{"dataset": "coloured fractals of 300 iterated function systems on busy backdrops", "method": "mae", "encoder_norm_position": "pre", "encoder_mlp_ratio": 4, "encoder_expert_mlp_ratio": 0.5, "encoder_shared_expert": false, "decoder_width": 128, "norm_pix_loss": true, "beta1": 0.95, "eps": 1e-08, "precondition_frequency": 16, "max_precond_dim": 1536, "weight_decay": 0.2, "adamw_weight_decay_other_params": 0.01}
Rows from block 8 of the encoder, named by matrix and row number. Rows with one number belong to one attention dimension. Each number is 128 + 32 x the weight over its row's rms, rounded and kept within 0 to 255. All counts start at 0. After the name is the row's rms in percent of the matrix's.
# q: attention query (encoder.blocks.8.attn.q.weight, 320x320), inputs 107-213
# k: attention key (encoder.blocks.8.attn.k.weight, 320x320), inputs 107-213
q.187 099 [ 98 123  28 123 183  99 118 105 106 162 115 135 108 107 132 108  81 111 122  71 156 135 122 121 142 137  98 145 125  98 131 134 151 108  91 149 141 158 176 132 114  97 102 122  83 155 151  77  98  93 122 124 193 140  89 184 103 126 108  57  91 153 156  94 112  93  78 137 170 119 109 140 144 151  91 119 118 113 120 177 158 151 166 140 126 145 132 108 105 147 213 126 123 157 125 141 116 119 119 122 105  84  78 104 139 143 115]
k.187 094 [101 118 136 135 206 112  99 114 162  72 135 145 104 101 177  79 120 153 173 102 172 117 133 125 171 108 128 134 172 128 108 114 132 140 116 112 165 164 129 151 122 117 202 142 111 110 149  98 119 115 156 142 135 133 106 142  80 104  88 129  89  75  98  92 106 137  95 144 121 140  78 172 142 116  83 153  48  54 115  87 112  96 150 184 114 164 104 144 103 181 219 118 163 162 150 129 130 161 162 175 175 152 143 119 131 141 111]
q.188 076 [126 138 114  98 138 123  91  82 149 204 172 176  74 165 163 103  73 156 130  97 144  89 133 140 152 127 137 135  98 176 202 158  80 154 150 119  62  84 136 208 126 147 172 119  55 129 167 107 108 150  91 174 116 126 126  91  40 105  99 151 107 124 123 134 116 151  66 138 107 128 167 148 125 136 128  94 210 109 129 139 147 132 156 169 105 150 124  32 115 107  99  71 113 151 146 129 156 142 101 165  92 137 122 101 126 112 177]
k.188 068 [158 126 107  92 183  88 142  92 148 166 148 121  99 126 119  90 171 170 126 118 132  91 162 147 146 151 169 143 149  98 161 175  74 118  79 127 147 144 132 132 132 124 161 174  56 174  73  71 157 187 136 108 106 131  69 114  68 106 171 109 174 148 104 117 126 145  49 119 109 164 150 141 150 136 117  96 104 127 141 130  48  94 138 164  95 128 131 137 113 177 127 134 150 160 168  85 116  85 102  92 111 168 136 117 171 141 159]
q.189 106 [139 162 140 125 101 147 154 122 137 134 150 122 154 122 129 122 168 133 100 148 106 118 172 129 118 139 115 107 137 178 167 180 144 126 103 131  80 122  89  83 117 127 134 121 112 180  94 166 127  99 147 133  58 125 120 100 109 100 130 128 154  87 129 114 183 148 195 142 128 108 108 172 115 167 100  66  85 134 144 109 143 115 185 131 162  88 145 137 155  70  51  93 137 141 144 179 164 157 100  99 102 137 141 147 119 110  96]
k.189 100 [168 156 123  87  83  92 190 127 120 162 147 115 141 131 156 106 154 127  96 117 161 122 103 135 105 135 118 102 127 154 160 177  95 180 137  87 134 114  70 101 114  98 117 164  72 157 117 132  81 149 118 178  32 138 100 114  64 173 139 105 189 119 145 109 108 165  94 132 109 146 125  86 136 124 122 114 168 132 146 125 103 174 106 115 151 138 118 141 122 106  97 129 156 111 177  64 155  91 150 159 109 106  77 102 146 146 131]
q.190 089 [ 92  63  59 125  73 158 142 157 127 149 123 109 125 126 156  81 182 110 128 137 134  91  80 119 121 151 116 115 111  95 150 174 119 122 130 112 115  95 197 122 115 151  88 164 184 158 141  76 152 143 142 101 124 132 152 123 120 123 181  98 160  97 109 179 130 103 206 128 137 134 158 114 106 116 110 134 111 116 129  83 160 202 141 171  88 131 122 133 111 113 134 125 157 143 193 158 166 176 147 140 103 102  74  55  97 139 160]
k.190 093 [115  74 127 131 100 125 124 148 104 181 174  81 151 115 198  93 141 140 136 148 159 159 171 129 142 159 128 123 191 103 127 123 130 192  96 114 130 150 108 174 146 146 184 126 118 121  91 128 109  78 136 126 141 154 167 111 111 119 131  94 110  91 123 126  88 130 132 102 128 171 107  99 157  95 103 170  90  61 108 127 111  95 173 103 119 158 173 179 108 148 145  86 177 124 170 134 133 108 120 136 164 105  86  86 137 115 174]
q.191 084 [141 135 137  70 123 128 152 133 152 237 150 152 207 117  97  87 133 180 139  85  71 148 116 115 141  78 117 123 133 169 135 131 137 146 126 115 192 101  84 116  97  68 135 122 128 180 159 151 113 102 165 115 113 107 133 163 153 136 138 174  93  76 135 155  99 135 201 172  72 145 160 112 124 110  72  59 117 150  79 107  98 125 125 124 163 123 164 173 150 124 108  60 107 110 124 138 103 139  92 118 108 146  98 103  65 138 157]
k.191 088 [112 157 103 121 127 110 132 125  92 123 162 183 120 100  78 103 115 163 126 140  89 119 158 147 131 139 143  85 186 142  76 134 168 102 104 143  96 141 130  89 152 115  76 101 143 168 126 150 185 141 170 107 135  97 133 195 107 136 165 164 119  92 103 172 165 150 154 191 121 108 163 116 163 137  97 135 175 154 124 154 182 127 117 108 148 102 156 140 117 131 158  83 133  98 125  97 103 131 129 168 125 117 130 188 208 113  75]
q.192 136 [161 123  99 180 167  90 107 144 123 101 111 122 120 128 140  96 120 162  61 107  59 129 178 206 141  74 133 151 104 105 193 103  84 152 140 144 127  60 157 141 150 125  90 153 119 103 144 101 163 113 152 150 140  50 135 131 151 135  83 207 109 228 134 115 153 173 135 147 125 170 147 143 121 140 173 132 140 138 156 115 163 158 172 131 118 146 142  91 149 107 187 165 107 158 126 161 122 139  99 166 146 156 100  87  94 129  89]
k.192 149 [135 128  92 108 130 116 133  94 100 147 156 112 140 161 153 105  86  66 132  46  51 145 216 113 155 146  92 107 121 144 147 148 124  97 116  93 117 113 174 109 145  44 153 105 184 165 143 113 170 107 138 160  89 148 118 157 106 153 155  86  98  75 102 135 119 159  79 111  77 127 135 114 108 128 118 191  77 156  27 150 118 128  97  79  99 147 168 100  76 174 143  94  79 157 114 121 135 148 103  91 106 152  57 130 129 139 101]
q.193 110 [148 122 136 120 152 137 133  67 165 112 117  83  70 166  88 102  83 127 184 104 129 103 121 102 152 131 124 174 100 128 162 175 150 124 165 128 108 146 157 183 118 102 167 103 115 144 111 101 106 150 154 146  55  88 146 155  88 130 191 162 109 158  56  83 101 148 143 134 158 124 132 181 132 113 109 120  45 135 123 171 110 121 139 124 111 114 156  92 136 138 128  92 115 150  76 196  96 148 179 136  59 174  97 178 155 115 122]
k.193 126 [140 157 189 136 105 196 110  73 123 102  90 187 197 169 109 144  95 139 173 150 112 151  99  95  52 129 112 155 157 125 123 134 151 126  74 124 102 197 136 141 190 132 103 133  81  95 112 135 164 159 106 122 123  78  87  82 173 160 164 169  88 191 106 129 183  96  72 133 139 116  76 115 102 145 112 108 151 134 143  69 108 154 102 114 172  94 101 172 160 113 132 166 173 119 156 153 112 163 148  63 119 127 186  94 161 150 183]
q.194 112 [110 111 157 133  70 209 106 171 103  97 147 113 156 149 104 187  70  86 118 129  94 142  78 103 125 188 175 106 107  87 103 159 103 100 107 137 164 149  88 118 153 162 112 175 181 179  97 128 137 158 138 150 145 174 116 147 133 142 133 149 139 133 196 123 143 145 119 119 120 117  73 128 144 185 109 161 109 138  93 134  94 138 172 150 159  66 133 187 134  95  58 149 106  91 139 122 202 132 128 131 107 106 134  93  63 165 153]
k.194 116 [133 157 179 161 188 128 112 145 148 158 154  94 146 105 147 148 100 116 102 134 123  76 149  90 119  90 146 105 107 157 151 125  82  71 127 104 149 133 138 117  97 210 155 119 140 107 171 104  97 131 108  61 133 159  99 139  97 162  86 166 225 134 117 172 106 121 165 190 111 121 184 144 129 119 122 130 175 145 160 141 187 130 201 129 122 135 161  97 141 161  90 135 159 163 141 104  97  84 133 157 192 122 136 121 136  90 136]
q.195 096 [192  92 142 118  71 189 147 129 147 134 122 168 169 111  84 121 105  33  98 122 181  91 132  83 184 224 130 147 160 146 178 112 173 156 143 103  94  98 117  89  73  94 141 111  87 129 104 122 114 132  93 113 111 155 100 133 157 120 113 102  87 143 183 137 194 112 126 135 110 135 143 132 114 134  89  92 154 122 111 114 148 140 169  88 126 160 195  88 127  77 135 120  99 113 116 146 166 133 124 131 104 128 192 158 124 140  87]
k.195 107 [164 144 134 165 124 133 137 182 151  77  86  79  73 122 162 189 133 143 103 166 175 117 121  89 100 105 148 156 134 116 160 111 179 155  94 125  84  83 111 142 165  82 114 129  88 105  73  82 108 115 134 128 123 121 181 173  94 198 158 229 117  78 146 147 146  90 149 158  94 126 116 147 117 169  96 142 133 165 159 104 145  84 116  92 180 133 118  81 117 101 144 102 155 148 140 151  66 115 115 120 142 100 180 151 172  81  59]
q.196 099 [137 133 106 160 171 117 113  98 141 143 123 209  36 135 119 128 151 205 131 138 111 120 122  81 145 132  96 152 104 105 131 151 126 110 134  95 178  88 134 175 128 118 153  61 136 122 170  63 190 164  75 106 112 113 106 111 194  75 126  98 100  96 107 168 131 131 156 180 100 127 160 174 159 100 150 145 150 158 138 107 107  66  97 135 109 132 133 118 118 135 165  57 157 235 150 143 145  63 177 167 123 115 172 102 107  81 141]
k.196 101 [173 170 106 170 179  89 164 201 120 101 119 104  61 171 104 168 156 186 154 125 140 140 125 102 120 148 183 156 100  94 148 102 142 133 185 144 116 171  99 143 118 162  71  85 160  77 182 102  58 115 172 164 143 161 137 199 166 182 119 142 125 158  93 173 147  79 104 123 159 160  68  78 148 135 127 138 163 119 156 112 115 108 141  82 123 138 140 185 120 125 175 148 141 105 168 119 126 106 121  91  97 136 108 116 106 154 120]
q.197 095 [138 134 104 116 100 136 119 154 132  84 133 176 126 120  53  87  88  94 109 177  98 160 110 118 130 136 134  92 143 120  94  92 131 143 145 168  78 120 139 150 160 128 144 119 124 130  95 131 118 149 112 155 116 194 177 115  74  77  98 113 136  98 109 164 168 184 117  45 145 103 120 147 135 122 170 157 145 122  80 145 144 119 175 135  99 122  87 104  81  93  58  68 106 109 104 125 141 172  78 129 137  95 133 124 147 165 129]
k.197 107 [151 167  97 133 172  91 116  90 163 178 145 114 141 126 159 144 154 130 121 129 136 114 184 161 171 152 155 135 141 147 101 106 114 103 120 139 169  93 160 132 105 182 133 179 148 202  76 153  93 139  54 146 132 147 177 128 113 126  87 160  97  78 116 182 120 132  82 189  97 115 176 170 151 139 105 139  73 149 180 102 172 124 135 187 121 116 134 126 125 141  89 159 103 142 104 134 138 175 133 191 129 107 117 144 172 111 169]
q.198 114 [158 116 157 192 133  70  82 114 165 108 107 139  46 114 142 108 115  70 109 103 137 139 131 161 142 100 127 135  98 146 230 134 179 129  97 130 120 163 138  97 151 108 170 171 114 136 124  80 121 107 174 122 105 105  91 106 122 147 100 152  99 138 139  86 125 145  85 134 127 141 133 164  94 156 134 116  85  95 161 143 122 182 206 138 138 138 130 108 169 172 144 127 119 100  77 178 138 109 124 149 152  99  81 117 115 136 115]
k.198 115 [140 141 138 124 152 156 124 102 156  90 157  90 127 107 178 114 104  92 131 141 111 136 165 152 132 101 120 123  85  86 140 105 137 141 161 145  87 126  82 110 189  90  91 126 120 145 112 111 133 110 109 159  99  65  87 123  68 198 215 124  73 136 105 192 158 114 113 179  98 115 160 116  95 136 107  96  56 133 128 140 105 186  91 117 130 146 109  89 150 122 104 110 152  53 115 115 113 116  85 138  95 127 108 103 172 146 132]
q.199 105 [102  99  94 115 137 117  89 119 167 104 122 177 155 128  79 104 178 145 122  76 165 113 101 160  89 128 110  87 109 145 168  74  47 146 186 147 147 125 150 169 127  97  86 138 111 140 187 164 182 143 110 157 167  91 149 134 158 111  88 161  95 158 127 113 152 153  98 150  77 164 174 133 139 121 148 101 130  85 127  77 158 185 191 134 121 127 108 104 118 100 189  99 136 184 121 140 120 168 162 171  93 122 157 111 141 103 136]
k.199 115 [129 147 121  73 147  79 136 104 122 175 123  98 113 132  88 159 180 139 128 116  79 147  78 153 132 167 118 162 141 120 185  84 101 118 108 121  93 144 128 152  74  94 111  83 111 201 111 138 164 104 164 195 103 129 142 206 140 171 178 129 131 131 134 120 159 108 107 139 119 179 109 138 148  80 117 207 110 155 115  84 113 124  99 128 104 173 147 103 121 141 208  96 127  94 113 107 129 100 143 113 116 154  93  94 145 150 117]
q.200 092 [ 90 105 149  98 138 102  74 195 145 124 136 111 183 111 174  79  86 188 103 142 144 139  96 117 123  45 112 206 127  96 105 102  94 111 147 126 226  97 153 177 147 124 171 141 161 145 122  75 136 153  75 100 120 133 105 124 111 128 142 100 128 126 140 103 123 152 138 146 122 168 224 158  93 139 168 118 159 182 159 110  76 122 105 110  55 132 115 153 177 139 115 144 125 125 122 104 141  92  99 158  85 142 139 136 129 152 141]
k.200 098 [146 136 159 104 136  88  95 141 122 100 129 135  98 118  85  96 136 108  77  91 133 108  81  48 130 115 132 172 131 128 126 164 116 153 138 101 102 178 110 125  97 104 118 120 100 166 186 169 127 154 183 123 113  99 109 104 161 148 144 111 199 140 137 109 143 181 185 173  99 212 119 114 109 142 192 149 163 176 168 162 151 174 119 103  99 121 111 106 115 119 108 117 144 148 141 103 193  91  74 113 173 102 106 136  80 167 125]
q.201 099 [138 192  65  81 126  76 170 100 108 120 156 108  74 161 148 169 139 134 140 161  70 150 126 115 158 120 127 116  97  97  55 125  68 101 168 137 171 109 157 137 148  99 171  79 114 104 118 105  81 162 128 129 134  90  97 148  75 120 121 161 149  61 119 135  35 135 114 185 150 124 129 132 109 170 132 136 143 148 153 128 111 114  72 140 127 154  86 142 139 215 128  61 131 171 139 111 165 118  97 163 171 102  86 112 148 122 155]
k.201 112 [181 159 151 127 125  78  55 128 127 126 185 102 165  92 109 115 154 120 152 176  83 109 158 191 133 111  94 136 127 129  97 138 125  81 121 154 132 103 138 172 166 172 137 113 168 201  95 156 115 151 138 118 116 145 105 118 188 104 136 118 140 128 123  91 126 162 181 145 136 153 124 145 138 103 108 137 122 161  70 104 154 118 162 145 162 149 122 140 102 126 100 100  98 120 153 143 162 106 121 125 118  93 135 156 158 148  85]
q.202 098 [117  54 103  97  58 210 126 189 146 122 108 162 193 111 152 117 100 139 125 162 146 127  82 123 121 142 117 143 100 174 142 154 139 136 113 112 121  84 104 209 122  88 124 161 143 169 151  69 146  98 135  97 145 132 148 102 152 112 175  93  90 147 150 111 141 109 104 154 120 128 150 142 151 132 123 144 133 170  67 118 137 130 122  89 175 133 160 159  60 105 135 160 137  90 131  91  86 150 170 168 133 150 133 152  93 161 151]
k.202 106 [102 108 144 118 130 108 180 174 151 141 162  70 132 122 122 160 162 166  75 107 114 168 132  88  89 121 159 101 143 121 114 153 151 125 147 110 141  80 139  98  90  54 124 132  61  82 116 144  65 137  53 125  94 125 157 144 141 117 152 135 124 165 150 130 100 134 173 188  84 133 181 112 133 133 110 143 134 174 143 138 130  81 187 110 143 142 134  89  92  70 146  76 171 161  86 119 118 148 122 151 189  75 119 158 131 103 137]
q.203 094 [ 68 175 109 121 149  69  66 129 122 139 101  92  93 112  73 121 170  88 157 135 180 121  81 183 139 141 115 105 150 138  98 143 134  97 121 145 112 142 126 122 123 155  81 152  96 176 114 139  80 109 112  87 106 142  44 126  97 150 156 101 173 132 142 121  56 117 108 157 145  99 133 111 107 147 156 111 121 137 144 146 125 101  84 123  86 114 102 111 116 111 151 106 142 110 159 118 113  83 105 132 125  59 102 123 135  83 155]
k.203 100 [ 62 118 110 146 122 145 119 142 163 115 135 145 162 121 124 129 151  97 146 151 114 111 118 149  76 157  83 133 180 136 123 173 169 107 212  88 148 114 103 146 100 115 178 177 112 105 162  90 104 108 105 127 145 137 125 104 128 157 114 131 100 119 121  98  81 181  99 110 141 111 139 105 151 187  66 120 111 105 133 178 101 191 115 166 155 120 113 149 124  68  85  92 142 107 163 116 164 133 143 169  67  98 179 143 112 151 136]
q.204 112 [ 46  99  89 155 127  73  81 124 160  97 124 127  92  94 152  88 135 120 151  54 131 176 134 156  82  60  44  99 132 162 122 103 139  94 144 140  56 106 120 150 154 137  99 175  90  94 178  82  43 168 143 141  99 129 112 157  91 113  82 147  82  87 133 118 100 142 148 142 127 129 124 106 104 121 152 109 116  92 169 168 139 165 140 131 114 138 131  62 149 155 146 154 136 188 121 124  84 136  97 118 158 148 107 132 178  75 148]
k.204 137 [101 102 150 149  73 180  88 131 119 179 121 199 133 139  83  86  89 137  88  93 153 132 132 135 110  83  79 155 145 118 147 101 145  74  67 114  52 160 151 172 121  83 195 145 129 156 121  97 173 173 139 218 155 145 160 126 147  86 120 127 121 122 114 111 148 101  54 107 130  91  88  88  98 116 116 140  99 146  89 137  98 135  63 143  66  69 115 170 155 146 131 155 140 122 113 199 122 148 179  93  70  96  93 127 120 147 133]
q.205 105 [124 157 136 148 144 123 170  77  79 172 189 159  90 139 115 110 142 150  98  77  64 125 158 122 131 112 137  89 131 123 144 136 136 135 154 195 164 151 166 128  66 149 116 146  79 134 134 140 131 142  89 131 125 144 115 149 102 118 107 126 103 141 129 139 103 132 105 128 184  98  82  97  98 132 157 156 148 109 113 147 168 109 138 127  50 144  62  65 160 102 106 149 116 146 150 127 185 161 105 111 157  77  71 105 167 200 135]
k.205 102 [166 193 102  92 149 153 129  78 176 125 106 121 108 106 173 144  86 115 175 103  72 119 133 175 205  80  95 103 115 140 123 186  75 140 123 138 151 138 106 124 160 133 124 120  97 122 117 125 195 136 111 152  60 140  79 126  96 145 126 164 164  87 135 101 146 182  98 129 159 130 153 130 119 158 113 147  98 134 100 128 160 147 170  98 149 134  91 127  91 113 124 138  91 146 168  73 129 118 112 132 192 131 171 138 122 149 137]
q.206 116 [116 156 101 159 190  72 148  42  68 165 111 123  84  86 121 175 106 129  98 104 101  95 136 124 148  83 173 125 131  99 141 136 136 149 185 132 151 158 142  57 135 164 125 122 118 117 153 132  80 133  63  99 118  96 161 175  92 133  73 146 136  86 107 118  94 119 121 129 143 120 150 113 101 172 127 167 158 130  83 152 110 117 111 180 145 146 134 104 203 201 120 104 115 173  97  85 137 145 114 173 139  77  33 153 106 120 109]
k.206 123 [139 165 141 149 170 106 107  88 111  64 112 131 142 121 136 162 101  76 198 122 117 155 146 130 166 169  91 110 110 161  80 144 114 123  94 111  87 140 112 128 175 112 111 158 207 108 155 119 156  72 142  57 133 171  81 144 120 176 131 103 147  75  83 112 104 183 136 125 175 112 128  79 121  94 119 128 131 135  97 102 147 137 170 111 172 103 124 158 127 151 123 115 105  47 111 137 144 121 112 129  70 150 167 172 145 137 123]
q.207 116 [159 231  95 157 221  99  79 142 151 145 132 128 108 103 122 142 131 151  95 112 106 153 102 126 116  50 132 168 132 107 143 128  89 131 168 110 158  81 206 148 198 163  53 143 153 153 156 119 116 148  90 185 125  87  99 110 132 151 112 153 108 135  67 116 113 131 173 129 152 160 148 114 100 118 130 106 162 146 109 146 102  81  89 161  88 122 128  63 171 172 190 161 143 149 161 141 147 139  32 180  48 133  74 100 145 115 110]
k.207 115 [ 94 158  84 135 146 134 113 127 156 113  95 138 163 100  86 130  81  85 101  75 102 187 130 134 137 136  74 157 187 197 137 165 117 114 104  86  66 139 157 130 115 149 135 147 135 141 161 101 205 163 191 102 115 124 145 154 120 157  93 137 132  95  75 126 137 137 156 109 127  91  46 106 130 121 200 133 158 116  38 178 101 122 112 111  85 110 143 145 132 157 142 126  89 192 148  87 106 115  95  86 156 137 123 120 119  85  86]
q.208 152 [113  93 133  75  87 174 137 168 151 110 151 151 142 157 157 132 142  89 145 222 126  90 108 117 161 153 104 115 109 103 114 177 130 159  95 151 118 134  61 163 114 135 208 113 143 148 119 147  97 100 141 137 154 202  93 142 107  89 161 116 159  85 155 135 183 152 148 121 146 139 112 153 155 130 106 128 114 132  81  96 128 141 158 130  97 106  91 171  98  54  69 110 133  74 120  90 155 140 144  88 148 157 126 177 132 206 150]
k.208 147 [144 163 150 101 140  72 137 117 144 150 141 125 185 177  90  99 143 181 120 150 130 109 167 128 135  85 141 156 130 133 111 133  96 134 108 142 179 125 151 151 103 122 113 121 119 133  90 209 133 175  93  87 175 128 113  63 173 125  78 169 141 162 202 101 138 169 141 152  93 177 167 149 122 149 117 140 184 158 156 168 165 146 136 117 128 131  91 109 120 148 146 123 117 130 158  97 159 147 107 137 211 128 153 153 118 173  96]
q.209 107 [179 168 105  93 152  66  96 125 110 140 164 103 173  99  80 137 124 103  93  79 117 149 204 146 198  97 121  79 134 106 181  84 104 174  85 148 189 140 173 113 123  74 116 204 123  88 132 170 121  98 157 125 129 106 153  94 122  88 201 142 190 153 105 103 199 119 131 113 135 140 167 143 105 161 125 166 156  76  82  84 185 176 150 101 113 206 160  91 121 110 162 128 127 123 111 122 153 115  55 113 183 149 115 134 133 138  87]
k.209 117 [153 144 119  98 159  66  74  73 155 114 129  91 146 161 109 123 185  61 123 126 117 105 136 134 133  93 139 106 130 147  95 110  80 156 151 161 122 117 166  76 102 142 141 143 157 161  96 153 166 114  87 104 104  96 132 143 120 120 111 115 140  60 176 115 119 113 106 172 113 160 135 199 161 146 145 174  61 137 115 143 233  83  93 106 167 141 153  96 137 154 171 113  91 158  76 121 101 109 111 115 166 172 103 139 107 128 111]
q.210 106 [143 108 130 175 161 113  74  72 182 176  98 161 156  83  85 158 163 168 216  86 109 185 154 109 128  87 138 141 134 141 170 122 131 109  88 125 137 125 203 123 169 121 141 187 132 139 105  51  98 140 106 130 133 134  94 106  96 110 136 120 141 158 174 143 165 146 108 120 155  93 109 174 141 114 150 128  61 133 156 114 139 108 164 132  95  84 169 110 159 138 184 129 159 203 135 184  90  91 113 130  99  74  67 112 123  77 176]
k.210 115 [104 123 112 117 121 183  79 130 149 126 113 156 135 144 166 136 150 151 120 122 132  98 136  97 104 104 103 173 160 114 123  91  76 160 134 155 136 197  92  95 140 133  85 133 147 159 142  80 157 137  95 117 115  92 125 100 149  70 164 176 157 132  78 101 176 107 126 128 139 106 100 104 125 137 185  80 141 112 124  92 115 123 114 147 130 142 108 178 212 135 126  76 106 139 135 151  90 125 138 134 140  86 132  78  86 106 184]
q.211 140 [ 61  94  99 124 128  87 174  83 132 104 161 127  77 148 103 154 106 101 203 190 135 127 154 144  99 141 125 104 145 167  63  96 124  89 112  99  82  86 100 110 109 127 165  98  90 144 107 154  70 108 124 130 129 188 137 150 111 113 178  84 109  77 123  91  60 109 131 144 144 103 101 104 147 170 102 136  79  98 143  97 133 169 140  90 150  77 100 127 137 129  53  89  72  95 128 160 127 136 124 124 157 141 100 166 180 107 162]
k.211 139 [104 108 125 128 123 168 106  92 114 163 132 151 161 116  98 128 173 150 165 160 176 146  97 160 121  82 121 132 120 153 110 149  91 146  67 141 158 130 124 124 151 154 128 101  98 137  58 176 144 127  73 144 155 133 144 131 182 156 120 157 131 175 123 116 113 123 174 153 169 128 163 173 113 168  73 127  99 110 155 120 146 190 125 147 169 119  98 139 154 107  79 169 150  63 158 106 164 126 137  87 146 104 142 141 140 168 123]
q.212 110 [127  62 119 125 100 121 129 149 164 111  81 109 126 108  58 112 164  80 116 130 127  95 138 207 123 134  51 125  65 145 125 134 115 110  84 152  86  85 107  78 150  43 173 161  67 143 168 124 140 102 151 117 160 102 132  86 119 149 133 114 127 110 119 117 111 132 155 144 109 109 187 119 113 122 112 108 184  91 123 181 147 172 199 131 160 158 143  99  78 103 104  80 146   3 131 107 163 135  71 121 158 128 140 144 176 144 123]
k.212 113 [102 114 140 182  89 128 139  83 170 121 166  99 140 172 109  88 131  95 105  99 188 129 148 103 155 102 125  92  70 108 131  87 142 124 150  82 157 122 144 123 122 107 112 105 112 156 147 138 134 159  93 183 113 146  96 108 111 145 139 170 118 109  89 118 131 143  73 198  82 114 166 131 124 139  91 112 128 141  97 155 125  89 112 163  90 101 150  81 150 234 141 129 117 110 133  84 123 102 125 149 134  82 126 129 193 152  97]
q.213 105 [ 71 108 161 139  75 105  84 161 122 111 123  90 150 118 158 148  81 143 166 109 110 190  94 152  73 135 121  88 134 139  90 110  83 109  83 118  88 117 150 121 199 136  98 180 109 185 142  95  78 149 126 161 157 189 103 151 133 149 151 183 105 120 152 131  75  75 148 143 131 101  86 100 117 138 129 147 110  85 143 143  88 160 111 111 122  81 129 127 137 168 112 174 123 136 178 106  90  79 128 142  71  79 158 132 163 139 121]
k.213 112 [ 61 107 153 146 129 154 131 153 155 140  88 106 139  71  78 135 103 139 112  92  70 138 135 119 120 127  75 122 187 164 129 144 155 127  81  72 137 178  95  87 109  68 148 138 107 131  97  72 130 131 154 122 187  93 176 139 138 115 182 149 127 160 161 104  92 124 129 129 121  55  96  86 138 142 175 129 130 118  85 141 103 190 126 153 103 113 131 156 154  97  98 114 174 109 147 152  55 130 138  85 153  89  96 161  91 114 144]
q.214 106 [157 108 116  63 116 181 107 154  84 103  89 133  99 114 148 112 150 112 123  61  68 145  90 135 126 127 170 120  80 112  85 120 134 163  89 106 155 106 176 108 159  87 105 105 146 110 159 135 161 121 110 140  76 130 140 121 183 118 180  87 142 152 114 117 113 149 134 156 165 196 156 129 140 123 177 163 177 149  97  28 179 125 114 119 123 152  73 141  66  96 142 124 113 154 114 118 103 141 156 112 140 144 238 131  77  92 130]
k.214 113 [177 124  99 104 165 103 163 116 121 146 153 110 116 142 183 100 113 151 176 135 149  93 153 108 100 102 138  74 196 141 136 125 146 140 145 101 139  91 124 108 133 130 133 127 135 123 113 102 146  87 141  85 151  78 131 160 105 124  74  84 118 122 172 118  76 123 105 102 116 164 113 133 127 118 162  99  92 113 161 138 145  64 160 113  83 127 190 117  88 159 194 106 106 171 129 106 123 109 116  91 166 116 144 149  95 136 125]
q.215 126 [ 98 164 147  81  93 227 110 132 108 152 129 104 204 152  71 154 169 118 167 156 143 125 119  86 168 131 171 120 171 114 133 148 131 159 161 108 138 150  93 136 129 161 116 124 114 155 153 152 116  71 125 144 142 193  73  88 134 106 127 151 161 147 102 213 205 135 115  79 188 169 132 117 166  95 131 154 177 106 103 128 125 157 127 136  92  84 129 152  71 140 100 146 169 104 138 138 140 133 148 137 143 165 172 163 116 172 144]
k.215 126 [140 125 155 116  86  96 128 137  71 138 126  98 166 136 123 109 157 137 106 157 154 108  64 138 144 147 158 121 118 122 116 139 161 141 117 130 155  75 127 163 113 150 107 110 139 140 143 198 132 142 132  97 121  40 117 122  82 129 141 155 113 146 193 140 108 119 108 123 165  95 102 172  98 157 151  74 183  94 149 116 160 130 109 155 115 142 107  80 133 128 193 104 114 156 114  64  89 143 165 138 214 178 211 131 163 101 195]
q.216 114 [173  86 177  69  63 153 169 138 159 131 142 204 117 151 165 169 146 102 108 138 110 145 105 118 155 149 154 148 154 169 114 198 161 117 112 131 115 207  82 103 104 111 113  80 187 156 160 163 136 126 162 117 153 145  96 124 164 198 106 106 117  59 159 165 180 155 134 154 100  99 144 185 169 134  64 121 152 142 109 127 135  50 119 136 148  83 132 132 103 109 152 138 119 106 118 119 136 114  79  81 146 123 105 146 125 163 125]
k.216 124 [131 170 141 138 160 162 115 130 134  83 118 106  86 177 147 177 108 158  97 137 168 110 108 125 120 164 147  90 177 146 122 108  93 141 118 149 141 126 156 132 158 186 102 106  88 121 201  70 112 159 150  75 183  90 141  97 109 128  98 162  82 146 131 130 145  92 120 160  56 125 126 153 188 163 110  92 186 160 229 139 148  93 137 128 125 106 136 113 141 133  91  89 127 173 125 131  92  93 148 146 169 117 192 146 141 109  98]
q.217 102 [170 154 121  99 172 102 196 120 142 158  86  58 138 144 162 146 114 148 102 157 159 165  63  63 131 119  97 139 133 155 119 197 153  85  94 153 112 149 101 180 124 100 176 117 120 130 119 117 150 114 142 137 153 132 120 107 142 124 154 118  74  92 104 139  97  61  89 162  75  82  67  93  90 135 104 111 121 159 143 102  78  51 107 118 122 116 162 135 162 182 133 183 148 129 176 109  52 179 135  39 144 190 108  98 152 117 168]
k.217 112 [ 86 163 155 117 103 179 140 139 152 104 157 133 140 130  99 143 120 150  96 153 141 132 176 135 133 131 189 120 101  87 116 133 162 145  87 139 121 158  89 164  95 143  88 142 112  85 183 130 102 149 109 174 132 139 122  58 150  42 114 146  84 170  47 176 137 122 187 134 144  92 127 152 122  82 121 135 207 147 135 162 103 108 143 177 133  89 124 162 134  74 102 150 149 165 129 145 138 148 117 152 104 139 113 101 165  60 139]
q.218 109 [192  96 139 121 118 162 152  98 131 189 186 133 138 118 100 113 149 158 201 186 124 141 186  44 142 133 138 116 156 121 143 125 142 175 157 172 134 157 123 173 115 178 122 101 160 145 133 139 111 104  80 145 150 174 140 142 158 116 160 120 127 104  98 184 191 162  94 121 213  97 131 130 141 103 111 140 125 134  91 139 114 128 139 120  94  98 113  87 138  78 159 106 130 119 117 144 147 133 134 140 121 102  73 176 133 173 147]
k.218 128 [ 92 153 184  93 119  70  66 135 129 120 140 122 140 120 116 154 150 179 143 216 163 174 102 125 153 144 158 115 103 121  89 134  85 153 150 135 149 116 182  73 148 167 117  99 117 108  76 164 168 104 127  54 165  69 109 114 165 129 172 170 183 183 152 159 126 165  89 124 198 148 150 132 142 149 123 120 155 129 156 114 102  92 145 126 153 134 133  75 168  83 146 129 172 180 126 113 106 115 148 114 206 116 203 131 158 139 104]